{
  "model": "image super-resolution model",
  "crop_scale_min": 1,
  "loss": "charbonnier",
  "norm": "none",
  "hidden_act": "silu",
  "stem": "deep",
  "residual_init": "zero_last",
  "learning_rate": 0.0081,
  "adamw_lr_other_params": 0.0023,
  "max_steps": 13000,
  "decay_fraction": 0.3
}
Rows from block 7 of a small image super-resolution model, named by matrix and row number. Rows with one number belong to one channel. Each number is 500 + 50 x the weight over its row's rms, rounded and kept within 0 to 999. All counts start at 0. Numbers have three digits each. After the name is the row's rms in percent of the matrix's.
After each channel's rows are labels from the 100 images, of 14976, where the channel reaches its highest value: "responds to" is what is common among them. Only what is clearly more common there than usual is listed. The data: numbers of one to four digits printed on busy colour backdrops. In brackets: how many of the 100, against the usual share in percent.
# convs0: first 3x3 conv (model.blocks.7.convs.0.weight, 80x80x3x3, each kernel summed), inputs 0-79
# convs1: second 3x3 conv (model.blocks.7.convs.1.weight, 80x80x3x3, transposed, each kernel summed), outputs 0-79

convs0.3 101:456497518523510461420526518463529470567519441540533482577590530488424494528535438477546488437476500476409481547526455553520539519449480546522700444516514460479558512534461552531519440387434487508475604547554483454493497470521562592554462465
convs1.3 105:476466456534512571517589505611459502484491520399415575631460531541583453495559503440565426519494522541484532474439529526476481522548542546483390565465450503467523538497512587506494417449585500481492503453418500526429514535516414434534466522
responds to: length: two (53 vs 25.2); white ink (46 vs 8.4); last digit: 8 (33 vs 10.2); first digit: 8 (31 vs 10.5)

convs0.12 093:457514486586465493494438546544555462506544555496484560414432493525582523456443503521522523461523524492337452423569478422462493463512468498540579488535489515431569507620427549499512470535497448491487628531514515462414509514541423440551489465
convs1.12 099:619509415409523429516552512486481492493437511524461549546576503485477550550448534562482525539528544499537556489454485546572487393515570502520393616488584521495487515520549533473503525442546571503483573435508512391597470439484511531557505572
responds to: length: one (58 vs 24.6); first digit: 5 (37 vs 9.9); last digit: 5 (33 vs 10.1); yellow ink (26 vs 8.4)

convs0.19 118:521488428503545432466500417558550488427537514535590520459496367473503611525484459451459541456566518474478537489414530484473530500496502511416462454519441559514437517439461502543546483470491547473551522454576517595495513586599509555443547619
convs1.19 104:497460550648516471497583489471581550543430553486502523503489570492529447489533448547533512480458466519534501511550504590550566447500477481480492461524500439476561511501512434458557421544501489560499620435362500586537470449508532396468443429
responds to: white ink (37 vs 8.4)

convs0.57 094:610596476458510488454505493497437545501451475529579419584505519429494415534476534515521557505464465427524495520372512443456453503483516436425447470538513465542553544457508465535463552627488437538408536539531428572526552545557510458429507478
convs1.57 099:498446485421526469509557553494471428527550488399446521456430553555582390422479502601497510507527574561511461488475547541512413529498451508529522527359537477522504513513526591478542517421540558491549386501434573466481449497558447500492511471
responds to: yellow ink (26 vs 8.4)

convs0.38 093:467556557397533544525577488541556473475486482567445584655586568495540436510524526440479525458512494492609512459501421401474462473554515423460478479472456425499542500527376456548481469465519486541539464460537510526467539477525560448511437470
convs1.38 094:477417440650458446478403465498555510571518535526533500479384394426582512515555482569479459538504567427560482572547536572505529534513545532482498496572536568498510502458580472540527449522493450523515523541566518517458521589490484566501478571
responds to: bold (74 vs 46.6); length: two (61 vs 25.2); first digit: 8 (28 vs 10.5)

convs0.4 104:478522397619540582456532510518560386443476544547419504565414513542366561552458500501476502490477490561529509515554487403421510541472551494488510551435468517458519499526503569513470469554449500484506558481437523438553405490561573481523508439
convs1.4 090:502485571472486467510521491532501572560530397369579458468444440406523467486546444524553544520496539475487486552439400522552535529513485534557584395538573520571442515487440436516541481438501411544493545517527522534454567578563534567449504505
responds to: length: two (51 vs 25.2)

convs0.73 084:535507482485469463474648557452539512545479546487440505635446453441538504554477485529435550414543542432486492555510449472421519491446422497540549458556510555490523565557559497577521524510551517521524397523435553568440449522569435534570480487
convs1.73 089:547547579538451551485375513533480498407542438499528517390473551532408488504476482494526458525465460551512514422454531542601473486548430496463442455512427545492479500515447538465499370533435493465420561479454486441529532486395560533421495540
responds to: length: two (51 vs 25.2); black ink (29 vs 8.2)

convs0.22 102:524541531588501407498440505495542557438468464562425443594506529511397586505438450490456439502501434482562449526587514349516459523518526555531440485469473483541488508419432462498549455579483560512513543493519580494482406522483445459432500522
convs1.22 107:546452505513482501508640523432499607449523492441571521571479542429390472540499519432558497452458458511484509420544482546467501534531469432499425524515361380484512540471514469521517538490447478549469579495429437523459569524527558533567481489
responds to: the digit 0 (46 vs 22.6); white ink (32 vs 8.4); first digit: 0 (26 vs 9.8)

convs0.74 090:531505453605496630505440496530441502505481461341549542582464460495480468487530506486532533586452513462452417488497403543542488476449520494538482482418412552538525508533486455450499509514621518495493549530502515403427542591435532522479499521
convs1.74 084:534540496381475516482511517487505486463557544505429493450528392491504522606381531553475468515536496586552557581490490442456556425499555539472559586464518510436486413487456532504523509537457534408465536456384526512567556433531540567535537534
responds to: length: one (55 vs 24.6); white ink (36 vs 8.4); yellow ink (31 vs 8.4); last digit: 5 (31 vs 10.1)

convs0.5 128:567487594556536513521557562452498401517516505579482523492473386535539422472578443490432551488508463455563545541473486467494471506399475565493619556447548475478493501502547499521523397478434472430447562513507535487478402556446548576547550488
convs1.5 110:414559561521471507515554495406542437517480637553511510578468528510497541505431544543436537516533508525484539474502486562531431586480519606511517496557447521484408497498570620513521479501556454502533440573525421443484527544465555530593455423
responds to: length: one (53 vs 24.6); white ink (40 vs 8.4); first digit: 5 (38 vs 9.9); yellow ink (35 vs 8.4)

convs0.52 091:521500428468484468457551595496485579537548537542463454592505518525443516488557490529547454481520441521443390510468457485426505448437448590532503568620528493412593479520436464473419479472432583486544574513451482535499528459557504519563583463
convs1.52 094:530568562461557504509365468437506418467464429482410542451503472447548548536420447491460447528503543473506574458496522459568499526509550561437491391437485479561512494497545510499540566545519481483570502500508570365532374453474502560521496529
responds to: first digit: 9 (25 vs 9.7)

convs0.56 106:471544497461468536532487507525514560437500483512521507497478448472396512504415549496513462537500496498528366575533566522515536396556488446460482405510547592528399488574453472467416511531620577482477470486435498435576489455574536429534564516
convs1.56 106:519474521525504575515546508441505519557472559528427499513512538540557492475576495547496497516495466483429628437455451524480485627459479558504532644439467369449605520471566575513530456531413454453488520515554515439477456486454495541555510468
responds to: bold (84 vs 46.6); white ink (46 vs 8.4); yellow ink (28 vs 8.4)

convs0.59 115:512514370532511429526462471548545441476493514535461481449445422556496445608493463483485502578545478545523532436523424467441435560531459563515560539552449560467508460451481520537491458527441490556453502514449449454545513510455578490484602665
convs1.59 108:464445579435511540466586425568519560536487490508514570524490498533452451518504563520579598534430525528522443497503566523499568459578551462472454463544458555495566568514526435484559423510554480451544532514554564592552543518555616513430406498
responds to: white ink (31 vs 8.4); last digit: 2 (27 vs 10.1)

convs0.78 103:437426434511506492540559582561462558530482481503495439616413438401563571491521457550466567517473486528496573517486522364423518603466494527482534480556549578517517482454372466530480492464503514513534523505529522547448462454512438548499455442
convs1.78 116:574519487542529532537467449514533535429521449589500566488532496520511501535525487483544584475564428477535615437435505515553506547500527510492401476490471530453575489581506549484438558454545378530564551436452497411410497439477479379569514494
responds to: length: three (57 vs 25); black ink (42 vs 8.2)

convs0.48 090:435602604460459585450506604468482474411569460555425543476564459504457487514478532576600421519493439524453504479558471437513459476457473427544483423576444514456471544573527531491542445622530476489516533526524543445477455463518450519469494512
convs1.48 086:574400530558472449536385493446504474463548492466600549562491566445554577505456499471513476429495465438545446442460567493476469576537489482527487501496525480522606514492420509500453603451456591510589569517478439557416513509475491444571490534
responds to: length: one (64 vs 24.6); white ink (32 vs 8.4)

convs0.2 101:487517463516526613475516477507491530514498495588531505563455432476517540583502457532411561524519570502450458487520469594517470450473513531524468468414603440580551564448367584511454485445580524486511449473445394544412450516462471488468500540
convs1.2 097:490451550497507571528510461548498473522489518386447549368485468593460542434457593518538503582489461526561508556482498547430537579468492465530443635604484507436483442564584530478496507499499564535517512514550599479551546449501508537500466545
responds to: length: one (60 vs 24.6); black ink (27 vs 8.2)

convs0.40 092:504486449475523495438470467458560382543497449571469544536452584500527598495520434485446501435522480500473524556531470605520485572537515601448488501499452424490502619507481587477541422507500479407593536497506508521407465568439498576463454528
convs1.40 092:499597634490494492484457573548551594515488562543526511561576451531529582528479511518491445494485575514577535440466552441554519585512521484514491427585551602558482433480501468513485536394485549588452579479535477486475542503558467507573483469
responds to: bold (76 vs 46.6); length: two (56 vs 25.2); yellow ink (44 vs 8.4); white ink (29 vs 8.4)

convs0.64 118:482530499467479443502507492463443511403435585455452503470552501393482444486550586508569540614533573485445597448433479580479542403505447501483470488489389583528502542507529514499458470482453452500540476519554596488437451530596476564500526506
convs1.64 118:456474483517501478484454486540454479530561511459525578464501478438404445633423487538493561550472440519533585552540469453491515494465506541510514530533516528489405474511562530537570511528502557636544488568672461430533518542447508580499497531
responds to: the digit 4 (60 vs 23); last digit: 4 (37 vs 10.1); first digit: 4 (35 vs 10); black ink (31 vs 8.2)

convs0.21 090:552527407537453532520539485495387490507530444525417484555548456541596610501486503535464493503437500510383481471414541435509488611461495485552437493469484545512500521515546428482547538494464493379572451492590492528505444456591454486488450561
convs1.21 111:412430527433411501499613443554559484555433533528526481455570527481468547513527539495565430502500541429513590542505509537525604484550562485445560504563611532488486528534409509444504495500437588545497374480452533535474555471468475482473490542
responds to: length: four (53 vs 25.2); black ink (51 vs 8.2)

convs0.65 099:570523465593519420428489577401551404513438503508473542536551601488422459500498485480535540527516586477461482569510445565527486463465475475409524556636546532460557462406558405485535480520464501538457555475514499488433475543446515481461488462
convs1.65 088:398539543483527544530431511465469429531417497501503462636487434461530468478608480604480498430454382423510544444448546463465426501438451488514492526517505444486431440555461488501554501537480461506568623506483443538483503507542500506552521570
responds to: length: one (58 vs 24.6); white ink (51 vs 8.4)

convs0.13 109:469552524478486466488464478551430582506489530477487417534385481549456495485495537552587420527443463444492476523445609474615485486482531475518452480439523478504513507531527548415448524477395468533560520492508529618456517598382484455441447542
convs1.13 095:526496546473493498487546497470531496417601449523546485544442495426635518475535525494508540505523517594452509507533525425442530441490458423359461524572507505489520508453505420522445496450515525480645586469516430478605515447555506448499550481
responds to: on a plate (94 vs 40.3)

convs0.77 087:522494459552524634557389517516535527524474487525615589533526440643504564524491533497460478508581471474474434538467435598409517471418470561497500444508501506467560509502442541492525461463555454500478478525522562531524480485496589530538605508
convs1.77 082:423499422536485487478500493411408413414477525415450416490447484422510410438514455557542509522434527462431521619480521445542488432497521475506492554435492492550444461506462486487441513490481522529442563567478479465469528531500358465408479540
responds to: white ink (31 vs 8.4)

convs0.39 110:509557547570533465489551515461501558589421517584457437576441472593565468388472490568433495478539535480479427480408457473504521615382559583467537517500530576502496553509516479456480475467453443457480558484433498481512458589517501482476527459
convs1.39 096:574457557438508530479526401473437503496513560544493524514461536457445621610488546604603514388488509511517588529530492531554495452511453472471536553468480497494490491538517533506543592461554583600509468509426512498607474444458523547544480456
responds to: black ink (35 vs 8.2); red ink (31 vs 8.4)

convs0.9 092:469497492461537466533456511577335561503613453593565553507575487481515476544506467465503548465441514523584525344465445509450479471452472513528578567431441563469522445469441543523577434517514544577535518515503491502545458527513471484492500524
convs1.9 096:542567553582529578495564501513580400502402576409469516532521437497461416475560549488438464569529449490508512562480483503548545476569551581536551468449502417507493545566539430484458504554471560449466424524511489536462492596457492564552502424
responds to: the digit 2 (61 vs 22.4); length: one (51 vs 24.6); last digit: 2 (48 vs 10.1); first digit: 2 (43 vs 9.3)

convs0.58 087:515412455518505534521469503535455532434482495523450464582457524476502516589486477510531450440503482483556467548434543554469383581488555546486463616502534524471424480550411460494555570424476386601450634502532492447492486467489480519488514432
convs1.58 106:482463496521490437527453567482508470515491493575490548511541449470445543443575473475514469567482481579619544411481493585609536452557460592474573481445445432486565482409503530482480452588507523511446447502540503545404508458480541410561458428
responds to: black ink (35 vs 8.2)

convs0.45 102:431621500546523546542502471405506541479459485542545470567504540476397483357508517557469492434544450508474446449557544493497521503496513501463514434488576454472468479559475491458524531565451483598427486440479411444465532513634519550504495586
convs1.45 106:482531480431528526505561491511526531532463526479469463388555421446542432497495525409477523523500524542479512567463461545507445468531517531465438581462444605522529484457492522493500458464461587467586372583572496575518528542358566459496505574
responds to: length: one (54 vs 24.6); last digit: 8 (39 vs 10.2); first digit: 8 (37 vs 10.5); white ink (36 vs 8.4)

convs0.49 101:496453433490502520463470426620499559440492434488578640453474545542472540383594486535428576522466429437499514478565530567563434582507465457577547473516481512536544482494410506541454470475572500469489514467476471485437493515508432544457462485
convs1.49 079:596402505453470525531536572572583524543581501466419467530555466471458566529518531561584456593544529535485533482526545471494540474540547603509482493562475534477478510568513531471581496497475456508498599547581553450519524578590568446534562436
responds to: the digit 2 (47 vs 22.4); white ink (41 vs 8.4); yellow ink (35 vs 8.4); first digit: 2 (31 vs 9.3)